From a checkpoint of a small image classifier.
Model: 64-pixel images, norm layernorm.
Training: soap at rate 0.0011, batches of 384, held-out accuracy 99%.
Data: trained on rendered scenes of toy objects such as cars, trees, mugs and chairs, 97500 training examples, 28.8 epochs.
Rows from block 2, named by matrix and row number. Each number is 128 + 32 x the weight over its row's rms, rounded and kept within 0 to 255. All counts start at 0. Numbers have three digits each. After the name is the row's rms in percent of the matrix's.
# fc2: MLP down (model.blocks.2.mlp.fc2.weight, 80x240), inputs 160-199
fc2.1 102:118116095113118087063152113165142145089051123107218164145151103170149081134142161099176119084150161105156082131155102127
fc2.2 099:134106126133070114141084110122122134149104183133130087088141135108078141138089096071135122152131135178101162166119111206
fc2.3 100:123124150157108154145174149097103087096178103130097091080189128077073109060108127096136168095122189141166070139136138132
fc2.4 100:137140149158136150144207168183115138139105133162102126170132125131174132129103131107119071137158151179133136164121161141
fc2.5 107:183142106133167184212028155149141132132122208152114144163086138152109125156111147097131112135159153146175119101149083122
fc2.6 102:083117097095205151135146106134139096108083105055124000135101147124163090142117087085143160145117100080151061075094096124
fc2.7 100:124162119160123157129145154094142077120131119124113170131155103119167106126143165125059144115154111119135170110073148077
fc2.8 107:130109116107053162152154117129105177132120132120089117144143098052063129093185083232088096108115185164145128137170146085
fc2.9 095:082158090112122110136145075150137093084152149120111167142125169108181163152146149114141114094118142135211143120154092073
fc2.10 100:150103165158167138084178136156146160076131135155172181156129160112170122125105097169131141076164118038074163126096189160
fc2.11 101:142118149081078139176101138160136117134133096175144118107173106119108151195104142126135156163109099085123112134148148179
fc2.12 100:111162111143154123206134100109158172175102113151133171111111156119118183136112090133133088140152112137092133159135125103
fc2.13 100:109120069145111074187134145188125120139089109146124150124169150148126107222165131153133178115106089112152122095128161141
fc2.14 105:168133131092057000159161158083126161114126163112126111138085120191117121089147134124133105028116177123096084116163142108
fc2.15 103:144162166098142193093095153118090128124112147097175181146127154116057151094100147105166173131133169125180107113056105133
fc2.16 103:174155108168064160150104111138189163117145173159111152111145100106130176165159126111120134129175059089084083104132141128
fc2.17 106:134192148127178149132087167108148157118119157125089113126125142149104161137167106173087159084098134158091117146171075053
fc2.18 097:143151100087107081126123105110141076167084130102093157139140162107096133177105128131182112134097154101142083143099143140
fc2.19 095:160184147093138102160122152126092098172170092141158177057117109081173134110086127049140181151093143132090153118131118117
fc2.20 101:128145109133157119090127108112110149159095099143113113098163135121190081156090126125174117169138058151113116048108154059
fc2.21 101:116142134110137141121106129080144115134084149102179187075095172155088136161124091070085118160140025176156152179135132165
fc2.22 098:094098144089114141180134152197139192150108152127116100160076137124134149159120141145172129161126120164150131180114114092
fc2.23 099:111113159062123109115128106116168159127118148138132106118074111089075107151156121105123098129111161147140155180139098152
fc2.24 106:139126117124153140139079142132139155090144158089093091138082106066094173205120114153132185152187155125190116166117162120
fc2.25 104:142089089178092186104114161108172139154136126125085213121083103133135145155152120170129135107204086084123164124143133104
fc2.26 110:141084132132110171125140111122126121151118116101098106130140159106090098095117105112151118188139071158113097104165068085
fc2.27 099:061072163084077076120097201158149117143116145116122117093110127127124153152100161142198123165142172104155105132109101105
fc2.28 090:103129111160193099107190146156098113136095153100116181133074093075176102160183115108121125116149080108112106099091229141
fc2.29 104:115112124198113142091108106142150147087119162128106083118143142128113134111103116139133157115125161108106088158118165154
fc2.30 102:124113157068169131131102139152152115111144111183119108126147204121156142073136148102134166104124140125130083142132157119
fc2.31 098:119121203115082110075104126163128070082069156153154108095128114155137134120144068104131117099013141118114111181146121096
fc2.32 105:117084156171136161190143117129086169121107063128139107114157117125172101132092169069135096117109201112085112154145105129
fc2.33 093:150130049092194157121112155124123110078132095120165160160150087142145147114180148110101112089088096092085138151139141098
fc2.34 095:107122097190142130186146085108187089193102134180120087103127066172140119171126107134118132080132108134129079123151134129
fc2.35 105:104103142183107127139099081143157130104106117111127086157075123161176042101099134054157139156202119168106089117128151188
fc2.36 104:098195107085127108134181125141135118175108097105148159146160131039149160112134102178155106098143071132105132118155147134
fc2.37 092:099140096106152126154158165222134086110108094110142123096161148090123182114139155090153182169114124110108077152115136078
fc2.38 092:105089151159151141199154167172144153070137076119146177157120148144138101137083146167119150099116149071155153104133078158
fc2.39 092:136125133157091033090140113129132141149121140099106048099112170130127158169133102101069115131153219166127069123160146125
fc2.40 093:155117147100146142083161100175171090057153130081138149092120076161124111109047148139121079070118122109132076115161181142
fc2.41 102:142102149109100102092117120179146133192165146165103082095157172162171100118118110116141169124122170115132113152125140169
fc2.42 111:168105095050156161156134127149146098156092101164192110059120094130066077173126087114198077137061073112196065122136125067
fc2.43 103:100111165123147139139066119150165112139144103157176162111123080161120144166059078179153128208061123163156171137116173165
fc2.44 104:135099120177116169179147067098126173090141114095174052111072144132132067113116168098171158137130114169155128145149081116
fc2.45 109:113110053089145062120170081124097169120144078094170128150137157127145158113166157170131158106120118128163117076108106104
fc2.46 103:101100113202148071109129175038173123052116064120138104124133118174165111137132104131128175123221125146148116150102121162
fc2.47 098:115135105122109159102150135111151132121192181129095071094115179163131161167110118139121100158094151075138176135060140099
fc2.48 099:205134138117143220165158115174156127100116187103099159117143111083145104082102105121092107112094129124079124104105129109
fc2.49 103:111115109128112152133171110121128141098134078137162083117151103103120162119116179112121140116086123171097187132206134121
fc2.50 104:068167093135112121094128165127190192142151130165126112116150132168148149096121195152095083150113107071127179119155168112
fc2.51 093:191155125145116086126146172090140142161100114070102091179078135173115059192082119148171144137144100146110181126130099079
fc2.52 096:097155132217100161131138116212111097138148109149193074133119123124138175117178161065118157119056080108115156093087138145
fc2.53 100:068071125064097101106104157121133151081120085101084070144136186126093170164122118173107126090134185141124140157145149135
fc2.54 095:142169143136179141069104130149129090125096084130092138141129121098117141118073121117141180091165098125116088146170162137
fc2.55 101:161131068159138140153083152133131120119137065122165125083106098203117088091186127122134127117084160169128140078146128139
fc2.56 095:141136156095127133134162146155145171055092132086094184124119090140170125147157163097109164121073094175132110070125164115
fc2.57 099:152165112072145145133185070095136112056166187139098253121102171121168086137166113134158086144154153098152130160058107152
fc2.58 098:097111178096149103128164052142100150172135111122094095132052141119170076118072112130132127150111105104140106105091113118
fc2.59 099:129122102158068103098095157159168098144160137134146118055142070109174104127141106104119131102107150139100099077133120130
fc2.60 101:143164092148112147177096175133048184135187129080077140164081070105080188114174128159142162145113137145127103131114116122
fc2.61 100:129141126162143133126155110068115177137152061145132098125132125129106061109121165197099215109102166074141089127092125187
fc2.62 099:118111129121133067130107174142124124115097135111127169102153119095088207140166129119119165141135115141120183111104199161